config.yaml
input: "log_mel"
method: "simmim"
mlp_ratio: 4
head_dim: 48
parallel_block: false
depths: [6, 6]
momentum: 0.85
max_grad_norm: 5.0
epochs: 131.1
adamw_weight_decay_other_params: 0.01
Rows from block 7 of a small masked spectrogram model, named by matrix and row number. Rows with one number belong to one neuron. Each number is 128 + 32 x the weight over its row's rms, rounded and kept within 0 to 255. All counts start at 0. After the name is the row's rms in percent of the matrix's.
After each neuron's rows are labels from the 100 clips, of 14976, where the neuron reaches its largest size: "responds to" is what is common among them. Only what is clearly more common there than usual is listed. The data: simulated sounds of rotating machines with and without faults. In brackets: how many of the 100.
# gate: MLP gate (model.blocks.7.mlp.gate.weight, 768x192), inputs 96-191
# fc1: MLP up (model.blocks.7.mlp.fc1.weight, 768x192), inputs 96-191
# fc2: MLP down (model.blocks.7.mlp.fc2.weight, 192x768, transposed), outputs 96-191

gate.405 105 [106 165 107 171  53 147 104 127 144 129 136 158 165 116 121 110 113 153  96 132 217 147 149 104  89 155 109  79  84 107 106 125 198  86 102 141 133 113  74 147 154 162 144 117 136 161 168 108 152 134 106 125  92 107 107  86 121 144 129 146  92 159 119 149 111 176 175  81  68 166 102 121  87 122 146 130  82 167 168 139 170 130 128 153 152  91 117  96 127 100 171 128 104 153 173 112]
fc1.405 122 [119 124 101 128 161 158 151 109 167 126 140 143 116 119  75 110 124 118 186 140 102 113 161  87 175  94 141 193 156  90 106 158 129 148 161 129 130 135 119 132 159 126 131 166 106 128 107 114 139 155  73 152 191 121 110 236 136 133 110 134 124  89 110 105  62  95 134  86 171 169 112 143 134  94  35 159 136  66 115 126  92 138 143 164 125 124 104 116 128  72 109 107 117 164 108 143]
fc2.405 099 [124 151 102 151  86 106 156 122 154 160 152 159 165 153 113 109 117 133  97 141 171 111 122 119  79 158  77  71  83 170  89 135 125  68 146  93 192  84  78 166 119 147 163 120 146 156 126 112 119 131 136 102  92 160 100  29 143 130 188 139 128 139 141 191 157 146 131 109  51  91  65 119  77 176 156 135  49 145 166 115 180 119  78 164 133 100 133  88 145  64 173 148 127 134 129 115]
responds to: gearbox (43)

gate.419 103 [121 160 110  82 142  77 168 156 172  42 124 111 143  89 181 125 119  90 137  99 124 118  95 119 114  68  95 137 161 100 109  90 159 161 105 126  78 116 132  76 185 123 105  89 117  88 157 146  97  91 156 100 155  82 121 143 159 132 119 133 106 178 115 161 153 148  82 179 183  97 170 115 185 137 100 156  58 138 177 198 164 152 108 115 127 149  85 141 177 103 152 133 151 110 127 121]
fc1.419 094 [141 199 148 128 139 125 100  77 127  97 108 177 166 125  80 109  85 134 103 107 170 157 123 138 107 167 118 146 153 142  93 149 141 160 104 141 131 113 168  75 157 179 152 156  66 216 150  84  70 123 155  98 120 207 127  90 162 144  93 114 102  90 190 119 135 116 113 130 125 111 136 149  83 170  77 125  86 121 113 115  55 139 127 116  64 100 111 109 132 127 103 125 152  83 139 127]
fc2.419 093 [108 126 103 148 139 170 136 169 121 148 215 196  97 154 133 148  62 126 166 136 117 114 118 132  76 128 147 112 164  77  80 218  41 131 137 123 125 126 134 183  96 145 141 135 176  23 139 157 114 175 115 119 107 119 140 165 151 115 115 102 152  90 111 129  75 184 108 114  92 151 103  56  44  94 154 122 170 128 104  72  95 163 106 130 153 134 131  74 152  91  89  61 100 137 106 179]
responds to: text has "speed" (88); speed: medium (85); conveyor (71)

gate.658 113 [125  93  89 151  86 171 102 139 154  89 123 172 131 132 100 130 166  91 131 113 121 127 163  70 102 122 126  87  63  92 132  70 187 139 134 152 157 138 121 109 103 107 144  91 155 150 153 123 199 108 111 190 138  95 122 132 150 134 118 136 129 164 171 138 134 119 116 111 116  50 177 130  98 113  69 182 110 151 143 137  96 134 191 171 144 134 121 100 117 164  74  94 137 122 156 158]
fc1.658 107 [195 142  88 100 160  92 152 157 131 123 156 135 134 162 126  91 144  96 105 140 137 166  75 102 128 124  84  99 156 165  18 169  89 114  96 124 169 147  99 133 122 155 134 121 104 134 118 150 102 136  99 114 138 142 197  95 132  86 148 136 150  75 125 146 153 166 126 142 131 103  76 126 130 147 127 128 144 129 177 106 131 111 132  79  98  80 170 125 139 187  82 127  90 129 148 132]
fc2.658 112 [ 92 125  70 142  66 127  42 168 118  78  65 109 142 112 174  85 135 150 154 108 127  91 166 113 142 138 154 142  82  81 154  58 132 140 104 134 163  98 160 101 149 123 132 160 143 136 102 166  80 127 139 109 162 134 116 141 137 140 100  86 142 136 147 104  74 141  91 177 133 110 213 129 137 117  97 104 130 117 152 108 107 167 170 177 137 130  95  69 164  86  95 147  85 110 116 118]
responds to: gearbox (55)

gate.674 075 [184  83 126 129 169 114 160 126 110  96 107  95 154 174 162 118 213 209 168 135 123 149 131 134 145 155 127 173  99 166 131 119 133 116 135 174 112  85  86 192 107  98 115 131 167  79 144 151 127 107 127 128 143 100 150 138 101 205 165 114 112 188 151 137 130 120  93 164  93 133 160  92 127 103 115 140 137 116 104 102 106  95 178 125 102 164  45 117 147 129 201 112 129 130  67  57]
fc1.674 096 [152  90 117 161 153 162 108 119 126  95 115 159 162 144 121 136 168 119 155 173 171 165 134  56 137 131 152 107 130 106 143 100 152 116 102 139 133 122 147 143 114 102 142 133 110 106 204 188  90 140  87 102 166  58 122  97 124 219 211  79  75 155 131  75 173  98  82 125 110  87 133 145 124 162 171 145 156 124  41 119 131 108 176 111 190 159 124 104 140 124 155 128 106  72 131 141]
fc2.674 089 [101 117 169  90 139 126 101 110 136 142 139  86 130 157 160 137 115 158 101 136 144 179  99 173 122  64  88 160  91 132  96 184  95 169 114 128  89  85 141 118 155 131 139  65 144  96  53 118 135 171 137 152 109 191 162 161 134 111 116 161 160 103 120 119  79  92 165 108 136 115 105 133 145  51 128 124  92 122 212 111 162 157  74 114 111 144 130 174 153 189 128 151 179 197 136  69]
responds to: speed flutter (40); electric motor (32)

gate.319 105 [140  87 144 150 133  84 126  96 129 211 102  85  91 183 135 154 189 121 124 103 143  93 125  84 164 151 159 132 131 128 177 114  97 132 117  94 150 155 156 137  30 159 136 120 147 154 187 143 131 154 183 141 158 100 185 100 147 115 118 142 101 150  90 158 127  92 120 198 148 126 113 142  89 201 131  98 153 115 119 120 144  88  96 187 140 139  96  82 109 108 169 127 151 135  87 150]
fc1.319 104 [ 93 112 148 216 148 141  85 152 121 145 174 115 118 118 142 141 156 114 138 133 105 100 100  97 184 152 177 105 107 155 137 111 126 136 189 132  95 117 142 110  98 163  96 150 126 137 114 139  76 147 118 123 142 176 150 125 144  79 100 100 151 152 118 168  75 128 151  91 126 128 130 161 159 131 123 162 187 135 134 137 151 106  92 163 224 120 120 122 149 125 115 107 130 143 117  78]
fc2.319 086 [144 167 151 128 108 122 160 144 127  75 129 131 124  98 112 126  96 106 136 120  76 165 146  98  87  77 170 133 103 156  54 174 114 112 132 131 132 117 108  96 128 106 155 102 156 142 135 127 139 167 114 176  96 105 131 159 109 145 205 140 167  62 153 112 172 110 137 174 126  97 111  72 114 110 151 116 104  91 104  81 154 175 156 106 155 107 168 125 154 145 100  98  64 108 164  76]
responds to: text has "speed" (82); speed: medium (78); conveyor (61)

gate.125 096 [107 160 157 173 102 118 173 168  49  98 150 160  68 155 160 152 149 189  87 105 182 177 131 153 171 138 112 127 124 140 128 121 173 160 142  59 155 138 115 128 105 151 118  94 162 110 185 178 123 130 109 117 129  80 116 149 171 138 105 110  91 189 106 154 128 174 110 164 165  90 159 149 104 101 197 112 119 136 153 106  96 110 132  83 157 149 161 141  39 153 125 103 122  56 135 150]
fc1.125 091 [106 109 141 107 106 134 196 145 179 127  96 112 114 142 134 130 123 188 152 107 123 111 164  98 121 158  97 139 156 188  75 181  87 123  98 168 127 121 123 151 100 172 112 173 153  95 125 124 126 156  74 193 142 107 100 204  35 141 117 131 142  96 141 136 181 116 135 103 131  88 150 132  80 115 104  82 120 103 115 124 190 156  52 118 159 106  98  96 145 112 141 132 189 157 130 104]
fc2.125 104 [107 155 171 122  98 166 152 137 166 137 108  93  97 110 148  79  89 138 118 124 137 121  88 130 121 139 195  99 112 144 155 106 194 152 147  80 155 167 194 109 111 106 124 167 153 147 128 133 103 146 114  83 120 123  91  61 119 142 136 123  73 170 115  92 108 141 168 157 119 134 136  90  90 108  97 186  79 157  84 108  97  76 158 116 161 136 109 142 163 181 141  80  61 130 146 102]
responds to: reverberation (73); text has "room" (73); text has "reverberant" (73); pump (29)

gate.693 096 [219 105  81  98 136 126 102 137  82  82 112 141 140 127 101  98 132 182 129  77 122 130 152 125 160  16 134 107 108 147 120 107 200 152  62 151 129 130 127 157  90 142 104 145 188 121 126 146 143 158 145 114 116 140 156 134 167 102 111 191  86 151 120 193 100 127 160 118 145 167  73  80 145 129 121 111 119 131 150 135 139  36 149 126 136 132 136 135 146 123 103 164  70 131  87 118]
fc1.693 095 [138 131 146 152 164 110 135 112 127 104 141 199 176 125 159  99 115 144 105 134 184 100 104  98  62 131  91 157  99  92  76 107 133 124 153 159 129  48 107 115 120 182  63 131 104 145  72 162 106 117 100 109  77  96 132 205 103 156 133 108 105 125 181 125 129 111 152 115 135 124 117 137 164 113 116 121 180  80 130  83 137 131 112  81  54 147 104 115 103 109  83 151 162 101 180  88]
fc2.693 095 [130 142 118  71  96 148 112 142 217 170 145 117 127  87 114 117 110 125 145 151  42  93 145 132 141 165 125 147 166 121 188  64 103 122 108  69 133 201 118 126 118  81 153 109 104 152 175  96 120 130 140 127 155 167 119 101 130  81 107 138 146 146 151 152 112  81 160 105  90  95 105 175 111 105 112 105 122 130 153 146 143 124 105 169 175 101 158 137  87 188 173  86  83 119 125 126]
responds to: reverberation (79); text has "room" (79); text has "reverberant" (79); electric motor (31)

gate.413 104 [108 124  71 160 116 149 113 131 160 125 114 143  53 151  68 112 144 100 133 143  88 118 145 149 161 106 105 125 140 138 123 142 159 124 128 128 110 112 116 106 141 170 109 128 134 150 139 208 128 139 124 169 140 155 171 104 164 137  58 148 193 113 150 134 117 114 125 153 104 162 152 128 148 106 147 122  94 195 128 155 110  91 161 146 148 143 204 160 150 122 115  91 173 150  62 146]
fc1.413 106 [ 84 128 171 103 148 141 136  88 122 131 110 129 138 115 144 133  79  97 194 127 148 125  66 134 154 124 115 117  75 167 151 151  98 133 141 145 123  75 129 149 150  93  95 135 175 161 153  89 203 110 110  79 133 112  87 128 138  90 151 117 101 118 118 129  78 199 151 134 132 203 105 130  98 106  94 147  38 109 135  72 149 142 157 109 110 149 120 137 145 110 139  91  63 161 136 126]
fc2.413 099 [156 112 121 140 142 127  96 121 150 114 120 168  82 128  56 160 175 152 165 125  83 150 127 152 149 133  77 195 143  89 119  98  90 111 114 115 161 191 102 107  97 136 105 216  72 122  98 174  37 178 134 132 126 142 147 127 103 130 107 149 168 105 158 139 112 161  81 112 126  84 148 112 136 126 169 182 177 169 169 138  53 124 212 151 145  87 175  95 110 135 115 104 131  76 154 154]
responds to: reverberation (67); text has "room" (67); text has "reverberant" (67)

gate.250 105 [116 167 110 134 120  94  91 125 145  63 166 158 164 223  66 145 138 166 113 128 118 197 157 132  93 103  95  98 200 121 131 149 100  96 141 128 198 172 137 156  93 125 104 163  62  77 134 140 117 170 137 131 135 117 141 192 130 115 125 158 222 134  76 131 109  71  67 116 149 139  89 102 161 130 132  83 146 126 143 125 100 126 183 137 175  79 102  85  70 118 155 106  84 131 135 143]
fc1.250 112 [128 137 175 135 170  56 121 178 116  80 162 101 140 155 114 120 143  94 112 131 125 145 154 100 145  98 176  74 162  99 185  92  87 161  95 116 145 154 184 108 157 119 108 143  92  52 126 132 150 172  94 151 156  72  81 153  98 153 163 188 216 119 134 135 115 136  97  95 127  90 121  78 141  99 113 145 126 130 101 119 158 123 164 140 184 137  94  80 123 170 119 126 130 112 147 152]
fc2.250 107 [149 113  87  94 178 150 152 133 139 138 113 165 140 114 126 114 108 157 149 123 148 175 124 160 173 113  92 181 161 162 111 133 140 137 200 139  55  26  63 135  79 138 133 112 200 135 117 104 173  97 157  84 179 150 139 123 169 116 123  59 111 168 161 142  91 147 105 193 140 113 145 139  87 102 162 116 128  49 127 122 113 132 103  89  95 134 153 184  89  92 107 111 120 138 167 165]
responds to: speed flutter (61); machine: electric motor (29)

gate.80 128 [149  86 119 143 140 147  58 156  75 108 115 122 255 133 121  91 151 146 169 148 175 153 102 113 154  99 110 180 135 121 180 117 116 117 106 168 136 118 153 128  93  47 131 122 125 103 118 134 135 106 114 192 134 154 137  97 141 109 204 112 103 156 139 154 150 135 129 116 118 123  96 162 151 145 152 112 173 140  94 153  89 165 148  96 163 131 103  98 184 202 119 125  87 107 145 150]
fc1.80 096 [111 154 137 172 152 159 118 181 179 143 115 125 127 144 164 139  98 124 120  85 122 106 116 194 139 105 121 135 104 103 102 129 102 147 140 128 140 138 132 104 180 130 148 178 118 141 125  77 166 143 157  91  94 167  97 110 155 127 115 126 117 125 116 120 126 141 161  81 142 143 101 147 143 145 173 110  91  63 123 107 100  72 145 120 120 221 178 130  56 176 110  66 153 130  92 105]
fc2.80 096 [140 120  90  98 198 151  87 153 128 161 108 151 199 130 121 129 118 135 176 135 141 151 119 127 144 126 105 124 123  63 132 124 101  93 126 112 177 131 124  81  89  98 115 115 158  96 114 143 176  70 148 208 108 107 145 115 103 141 175 155 168 126 138 159 143 147 116 114 193  89 153 162 143 170 144 139 119 121 215 172 121 127 132 111 168 111  94  77  96 169 107 126 109  85 127 218]
responds to: text has "speed" (83); compressor (82); speed: medium (78)

gate.594 102 [ 97 158  83 132 131  89  74 128 152  81 170 157 109 179 182  89 128  86 100  85 133 166 182 117 112 110 161 127 149  75 166 104  88 155 100 146 129 165 167 111 121 122 155 141  65  67 140 125  51 151 163 128 110 100 124 140 110 148 100 157 161 134 116 191  83 177  58 144 133 174 126 103 157 138 138 132 118 163 127 108 105 126 147 128 205 132 161  84 151  77 157  65  82 140 136 120]
fc1.594 103 [150 126  83 147  56 146 133 126 116  99 131  93 106 147 126  85  98 106  98 161 158 132 170 159  90 139 112  90 151 100  73 135 110 117 167 139 119 168 101 148  72 121 154 134 177 133 124 207 136  84  85 139 140 111 181 118 115 190 146 105 162 158 127 113 139  62 155  94 125 134 137 198 167 105 145 176 186 185 154 134 125 135 121 126  88 149 124 168 122  90 158 138 215 119  95 111]
fc2.594 097 [121  99 159  99 156 106 100 126  82 110 120 169 150 175 118 140 158  92 108  70 173 117  87 134 110 115 201 109 138 101 134  82 135 139 117 175  83 140 196  89  76 147 124 139  99  77 151 107 102  95 138 172 127 114 106 149 127 137  98 178 185 140 133 154  89 134 116 112 150 141 102  93 141  98 137 171 126 121 121 107 117 116 202 152 200 134  81 127 149 142 118 101 116  90  90  88]
responds to: speed flutter (56); turbine (33)

gate.149 099 [ 85 140 181 119 120 170 129  93 139 109  66 145 144 103 136 122 139 136 184 110 123 166  96 122  79 111 132 102 101 144 107 104 147  76 101 106 154  96  94  98 133  83  94 128  81  90 111 158 213 133 165 140 137 118 133 116  79 129 126 122 161 171 114 122  62 162  61 139 147 136 113  65 140 174  98 140 192 157 147 130 122 119 110 134 140 100 135 126 120 116  96 132 169 123 142 218]
fc1.149 105 [160 167 125 103 110 174 154 106 146 106 181  87 161 135 110 148 179 151 142 142 134 152 107 184  76 195 147  96 149 140 115 175 140 103 132 215 178 114 121 105 112 167 111 108 125 131 199 128  99 113 102 127 100 121 181 106 115  98  92  87 140 131 147 147 145 145 167  81 140 102 141  98 110 127 109 109 116 108 108 105 157 134 153 107  93 146 123 167 101 128 107 103 141 135  95  93]
fc2.149 096 [107 120 145 105 120 124  55 169  89 120 102 161 109 118 196  83 120 112  81 158 104 109 135 124 167  38 100 149 127 121 147 119 139 151 114  68 110 157 158 142 146 163 133 168 153 104  88 144 129 124 159 135 153 131  88 171 138 117 177 128 138 117 130  91  71 115 116 112 137 105  73 156 143 103 200 131  94 136 186 119 137 156  90  99  76  95 121 157 128 121 141 118  95 162 137 136]
responds to: speed flutter (51); gearbox (44); imbalance (34)

gate.204 078 [ 74 103 117 127 173  86 113 127 120 122 100 101 128 105  84 136 136 131 136 145 113 103 176  81 203 109 126 131  84  92 116 100  98 135 160 102 164 135 144 174 114 107 122 123 116 183 105 171 108  87 167  94 193 109 125 189 108 148 126 107 153 135 105 128 116 135 153 105 117 127 168 120 105 117 144 134 117 156 106 128  90 141 170 161  93 110 139 160 134 154 134 134 115 171  91  83]
fc1.204 108 [136 149 150 158 105 173 118 112  98 112 143 106  71 189 128 153 107 189 176 139 109 106 130 113  99  74 192  98 130 104 171 217 139 117 132 119 152 159 171  84 101 175  81 109 136 166 169 113 138 158 167 172  85 114  77  88 167 116 113  77 168  82 105 105 133 152 146  74 127 146 124  97  82 145 105 130 151 133 158  68 168  85 146 112 168 116 105  84 131 110 110 143 179 188 133 174]
fc2.204 095 [148  64 160  95 144 115 133 155 118 115 185 148 108 123  88 138 101  70  89 142  76 130 165 130 106 126  89 127 135 108  54 106 158  76 128 158 134 135 136 123 153 136 135 128  76 168 144 196  90 110  67 107 163  56 164 158 101 140 147 137 118 113 133 174 147 131 156 116  96  86 148  76  97 117 152 162 103 158  91 164 111  95 100 136 123  72 125 171  81 167  84 129  95 180  53  97]
responds to: reverberation (69); text has "room" (69); text has "reverberant" (69)

gate.164 111 [122 164 114 129 112 119  39 154 145  96 167 138  91 128 118  71 150  97  77 136 136 141 164 126 143 125  75 116 184 158 107 108 139  98 176 171  79 136 153 101 133 154 137 149 117 147 116 144  90 166 139 168 142 115 165 114 106 126  88 132 172  78 138  75 100 121 144 154  97 135 159 132 109 119 207 126 126 160 124 168 113 109 116 171 104 120 163 213 152 144 151 119 180 110 103 169]
fc1.164 093 [144 124 105 125 159 132 148 101 134 102 117 137 140 162 170 136 132 144  88 173 114 203 127 115 134 186  86  59 157 113 129 152 107 105 199 157 107 117  99 179 122 119 129 128 134 198 169 145 178 175  95 138 180  82 137 110 128 148 142  69  91 145  99 130 101 115 143 154 144 117 133 160 114 125 127 169 109 104 136 124  89 159  95 111  81 131 105 130 109 136 114  97 145 179 179  80]
fc2.164 095 [111 109 144 135  91 159 169 119 168 138  99 154 130 148 141  99 130 117  83 112 125 184 165 120 108 152 141 109 143 121 136 167 135 145 141 176 144  60 153 151 104 168 137 149 103 111 137 118 164  62 142 153  99 119 175 139 123 159 183 111 160  75 154 130 111  49 139 101 197 145 124 109 119 164 182 143 138 121 121 143  98 138 148 145 143 116 129 111 105 130  73 131 191 152 141 100]
responds to: gearbox (51)

gate.747 070 [104 109 188 166 124 157 134 125  51 154  84 142  78 107 175 141 155 128 127  87  77  33 157  99 166 131 161  97 111 140 122 169 137 205 177 108 157 143 141 176 169 129 126  75 122 121 112 165 161 183  73 155 102 180  94 126  85 101 131 111 134 162  67 139 140 167 135 152 180 158 174 149 133 146  71 139 142 116 135 102 119  97 127 111 125 113 151 134 126 164 136 142  85  43 115 103]
fc1.747 063 [143 105  94  71 130 121  92  96 113 133  95 130 155 180 102 114 153  96 111 183 125 133  76 137 149 111 144 102 135 147  86 126 140 120 149  84 154 111  66 156 144 113 211 161 127  87 106 177 152 160 116 119 183 213  88 115  86 164 174  92 172 165 110 153 181 156  93 130 119 121 138 145 190 127 129 137 194 138  96 115  87  51 115 106 123 112 146 146 111 137  92 143 154  71  84  85]
fc2.747 077 [ 58 120 160  73 114 167  27 160 141 107 140 115 146 135  97 139  85 128 167 104  81 131 108 132 186 136 132 183  99  43 184 104 143 141 128  97 118 121  89 120  80 166 128 133 150 101 137 106 207 170 112 142 141 137 102 125 167  78 115  98  87 100 145 115 129 138  66 143  95  85 104 135 145 158 147  93 120 183 124 145 175 135 149 136 109 169 152 145 135  92 158 167  95 123  95 103]
responds to: gearbox (42); turbine (38)

gate.226 067 [157 137 154 148  95 137 124 167 138 151 110  72 125 141 127 188 111 170 131  41 133  99 109 135 173 195 157 216 110  97 116 135 107  82 137 113 186 164 104 103 132 154 159 128 137 173  87 148 141 109  99 126  94 204  86 113 103 141 145 103  99 181 121 101 151  83 143 117 128 107  88 116 106 120  47 109  72 135 119 124 149  84  96 126 169 175 110 149 135 154 106 113 138 148  91 100]
fc1.226 104 [107 135  77  77 187 101 107  91 161 142 217 162 100 135 118 102 137 115 125 153  65  98 211 149 114 142 113 115 129  95  72 165 105 136 110 147 129 143  70 157 195 146 131 170 123 121  99 146 109 205 185 163 133  74 150 110  89 156 124 147 193 134 101 164  76  71  90  79 167 154 109 142  44  79 128 139 137 136 133  81  98 100 116 138 120  58 146 144 138 128 120 166 176 143 127 185]
fc2.226 084 [164 136 165 176  66 140 150 151  65  94 122  59 119 138 145 131 111 131 117  98 157 153  42 121  72  81 145  96 111 133 172  64 169 157 131 120 122 113 151  95 122 125 114 110 116 118 216 140 118 102  99 120  85 146 117 126 150  98 110 105  79 146 112  79 155 164 184 141 144 152 164 138 161 137 105  97 156 142 119 211 152 169 130 127 107 194  90 101 123 101 137 126 117 125  83  77]
responds to: gearbox (51)

gate.79 098 [148 144 103 171  95  91 121 162 116 157 128 153 200 147 161 131  96 171 138 151 161  40  97  63 147 101 162 211  97 142  93 141 119 179 136 170 114 158  74 126 147 138 146 148  99 128 127 141  98 147 109 124 158 106 172 175 121  84  93 134  94  93 104 167 124 168 111 188 104 105 173 119 120 118  80  97 146 127 146 123 133  96 129  86 179 128  79 138 140  72 133 194 147 162 106 149]
fc1.79 103 [176  85 151  90  85 131 150 139 150 133 108 108 104 117 120 117 108 136  85  88 185 177 105 191 164  66 103  71 150 170 137 115  79 101 132 116 120 143 133  89 144  57 135 123 146 129 109 147 143 222 166 128 132 136 111 120  91 129 126 124 131 106 116 113 142  96 112  30 112 100 123  99 139 121 133  91 121  76 179 149  81 134  81 179 118 108 113 130 140  81 138  94 122 128 125 168]
fc2.79 109 [117 164 114 149 111 168  99 163 114 151 133 151 214 146 129 148 105 182 151 185 139  76  85  40  80 132 157 222 105 126 127 163 116 170 136 170 131 119  92 177 139 124 147 135  92 126 154 107 103  76 108  88 134 131 188 152 129 121 111 131 164 132 162 153 128 198 165 232 123 147 132 122 126 122 133 135 120 118 112 158 170 108 181 103 171 123 112 123 139 138 135 185 119 141  89 172]
responds to: reverberation (73); text has "room" (73); text has "reverberant" (73); conveyor (67)

gate.409 120 [124 169  96 132 103 133 162 112 223  42 159 128 113 145  87 160 143 179 131 145 185 178 115 162 100  96  45 153 137  88 151 112 114 103 115 141  94  84 135 111 170 119 102 141  99 174 167  22 105  81 132 108 138 107  98 126 147 166 105 107 153  99 192 145 161 119 163 111 147 125 156 150 137 175 120 131 117 202 133 134 117 144 109 106 113 155 143 113 158 106 161 161 143 162  76  91]
fc1.409 093 [134 125 118 102 141 156 195 137 187 101 127  84 124 104 156  82 141 134 137 101 165 120  97 138  99 146 106 135 131 170 146 128 101 118 166 124 122 141  90 163 155  78 173 105  80 163 156 137 171  81 111 123 175 100 128 165  88  69 110 128 172 121 136 107 157  88  61 197 121 156 137  95 124 146 119 133 152 171 131  84 103 167  87 119 112 154 129 118 178 107 166 163 114 146 197 109]
fc2.409 089 [117 127 172 111 134 158 197 140 136 111 177 125 135 101 149 183  71  79 130 137 166  97  52 143  77 104 143 161 134 153 169 103 120 135 150 149  85 146 118 159 155 163 123 158  85 118 143 142  89 160 117 138 118 148 132 115 138  98 105 137 177 166 115  95 131 135 112 153 140 181  90 110  71 123 176 169  74 163 154  65  95 183 191 108 119 152 133 152  61 136 113  37 172 129 196 124]
responds to: speed flutter (49); gearbox (47); turbine (38)

gate.247 088 [140 138 158 119 156 143  33 169  48 146 107  72 185 122 100 159 171 170 113 138 172 100 168 126 184  78 150 118  90 129  99  99 123 119  68 113 163 142 162 122 133  99  53 139 152  58  77 160 102 128 122 139 180 102 112 177 165 145 150 142 112 136  69  74 111  81 142 114 143 129 139 120 138 110 127 116 197 135 118 145 153 117 145 150  80 116 138 146 125 112 109 167 121 115 115 123]
fc1.247 111 [157 136 109 139  72 136 125 137 202  68 169 127 134 151  99  77 110 158  92 136 193 174 136 139 124 166  72 120 129 157 144 118 158 133 105 115 148 103 138 138 132 155 108 173  97 199 136  31 118  96 141 134 103 119  59 141 108 146 100 114 145 116 175 141 119  91 176 104 134 130 134 156  82 125 172 124 100 160 174 122 145 146  70 101 123 120 128 115 169 123  75 179 156 155 100 140]
fc2.247 095 [127 119 136 178 121  82 124 127  41 146  84  99 105 167 153 187  87 102 163 129  80  98 132  96 105  77 153 146 156 139 126 160  62 127 109 170  93 146 135 104 119  92 126 126 190 116 119 167  93 150  99 125 166 125 164  98 162 109 129 136 123 139 100 162 117 178 159 135 103 103 145 111 112  91 119 105 136 129 100 135 134 135 141  99 157 135 128 131 143  93 142 112  90 130  77 144]
responds to: speed flutter (40); electric motor (35)

gate.115 131 [117  92 144 135 100 107 116 109  81  98 193 101 240 127 148  86 114 158 171  91 154 142 138 143  79 115 150 135 168 144 137 136 132 113 117 128 140 111 103  71  60 132 109  93 119 140  70 131 137 183 132 136 110 102 157 111 126 151  91  79 203 181 112 139 145  94 107 171 121 149  87 145 133 142 110 103 149 156 200 110 111 136  26 164 141 109  78 155 165 121 147 147 149 160 107 168]
fc1.115 125 [ 87 133 156 124 103  94 149 150 123 124 196  78 210 124 139  60 117  93 139  97 163 127 166  85 107 124 136 117 222 161 126 160 153 132 149 145 114 131 179 115  76 120  99  98 121 116 124 139 131 187 131 158 127 105 113 123  98 121 130 102 198 161 121 129 124  60 131 154 110 164 122 143 148 119  88 123 123 152 141 173 129 135  71 164 193 127  86 137 157 128 162 138 113 171 122 176]
fc2.115 092 [127 119 134 102 185 167 119 121 121 118  95 137  89 145 103 195 166 239 166 124  86 135 146 188 163 145 103 215 113  80 141 108  94 145 108 110 146 154 136 135 125 139 118 140 146 141 147 114 135 124 127  95 143 101 176 143 122 115  92 112  83  99 105 106 124 108  94  98 185  66 105  91  72 138 165 159 148  94 173 106 115 121 157  82 109 146 183 135  96 156  67 135 163 151 152  54]
responds to: reverberation (60); text has "room" (60)

gate.189 087 [132 112 165 100 121 104  86 193 106  80  89 148 130 160 151 136 209  97 163 125  65 142 141  99 193 104 144 109  72 117 122 128 109  87 166 139  88 131  93 173  89  65 104 124 204  98  95 121  91 127 133 108 192 132 164 128 131 139 186 183 113 177 131 136 121 130 123 134 138  97 158  88 153  82 181 161 102 132 114 142 121 118 152 149  64 139 187 110 165 108 137 132 122 131  88 114]
fc1.189 088 [116 179 197 147  88 130 153 137 168  96 201 124 150 168 170 142 129 203 110 128  91 124  88 115 111 154 125 110 129 164 116 121 158 169  95 120  80  78 109 111 168 175  71 108  93 145 184  97 108 121 126 123 130  84  87  88 183 136 161 139 129 109 112 151 113 142 143 102  97 144 158 117  91  49 141 108 151  65 147 140 148 157 135 154 122  72 123 143 130 117  43 192  96 130 125 104]
fc2.189 092 [124 133 169 139  79 106 130 160 139 144 162 127  96 152 151 188 154  86 106 139 166  91 127 110 135  87 166 153 150 134 109 127 147 102 145 146  60 117  84 158 140  68 134 129 186 162 129 101 128  92 150 162  85 108 148 164 108 179 103  98 116 162 103 146 186 138 136 119 108 137 115 129 108 104  98 109 101 184 121 114 153 157  66 120 151 153  96 122 122 164 138  62 152  95 124 119]
responds to: speed flutter (85); speed change: slowing down (69); gearbox (65)

gate.340 090 [134 101 122 193 124 142 180 112 110 104 194 146 142  95 137 189  74 119 177 120 168 155 173 131  53 190  77 132 110 118 107  75 126  83 168 114 113 116 106 134 150 155 122 198 181  99 121 170 179 154  66  91 145  70 150 136 120  96  98 140 138 155 147 149 156 115 111 171 148 116 186  89  90 108 126 132  99 121 167 144 109 149 116 117 124 125  82 138 140 148  94 115 160 176  96 149]
fc1.340 091 [131 153 140 131 103 166 145 138 106 146  83 114 158 164 163 134 116 146 141 104 153  46 112 157 124  56 134 151  99 198  93 101 111 125 118 117  99 114 127  72 111 175  79 146 120 108 128 113  52 127 154 107  91  86  99 158 190 138 128 104 121 148 122 110 110 147 131 125 145  98 102 101 150 104 132 140 126 101 126 150 116 128 113 127 175 134 143 143 149 134 106 136 152 114  91 157]
fc2.340 092 [115 116  73 142 152 118 184 169 102 137 153 133 149 152  87 120 132  91 128 122 108 144 129  81 137 159 130 138 103 138 143 184 125  61 151 147 135 135 126 212 139  75 193  58 150 101 157 122  86 139 150  84 191 162 175 120 130  93 114 149 114 130 106 132 141 137 137 179 115 151 122 167 133 185  98  77 167 155 105  79 136 102 147 143  88 136 110 103 161 136 152 111  62 120 151  81]
responds to: gearbox (59); speed flutter (36)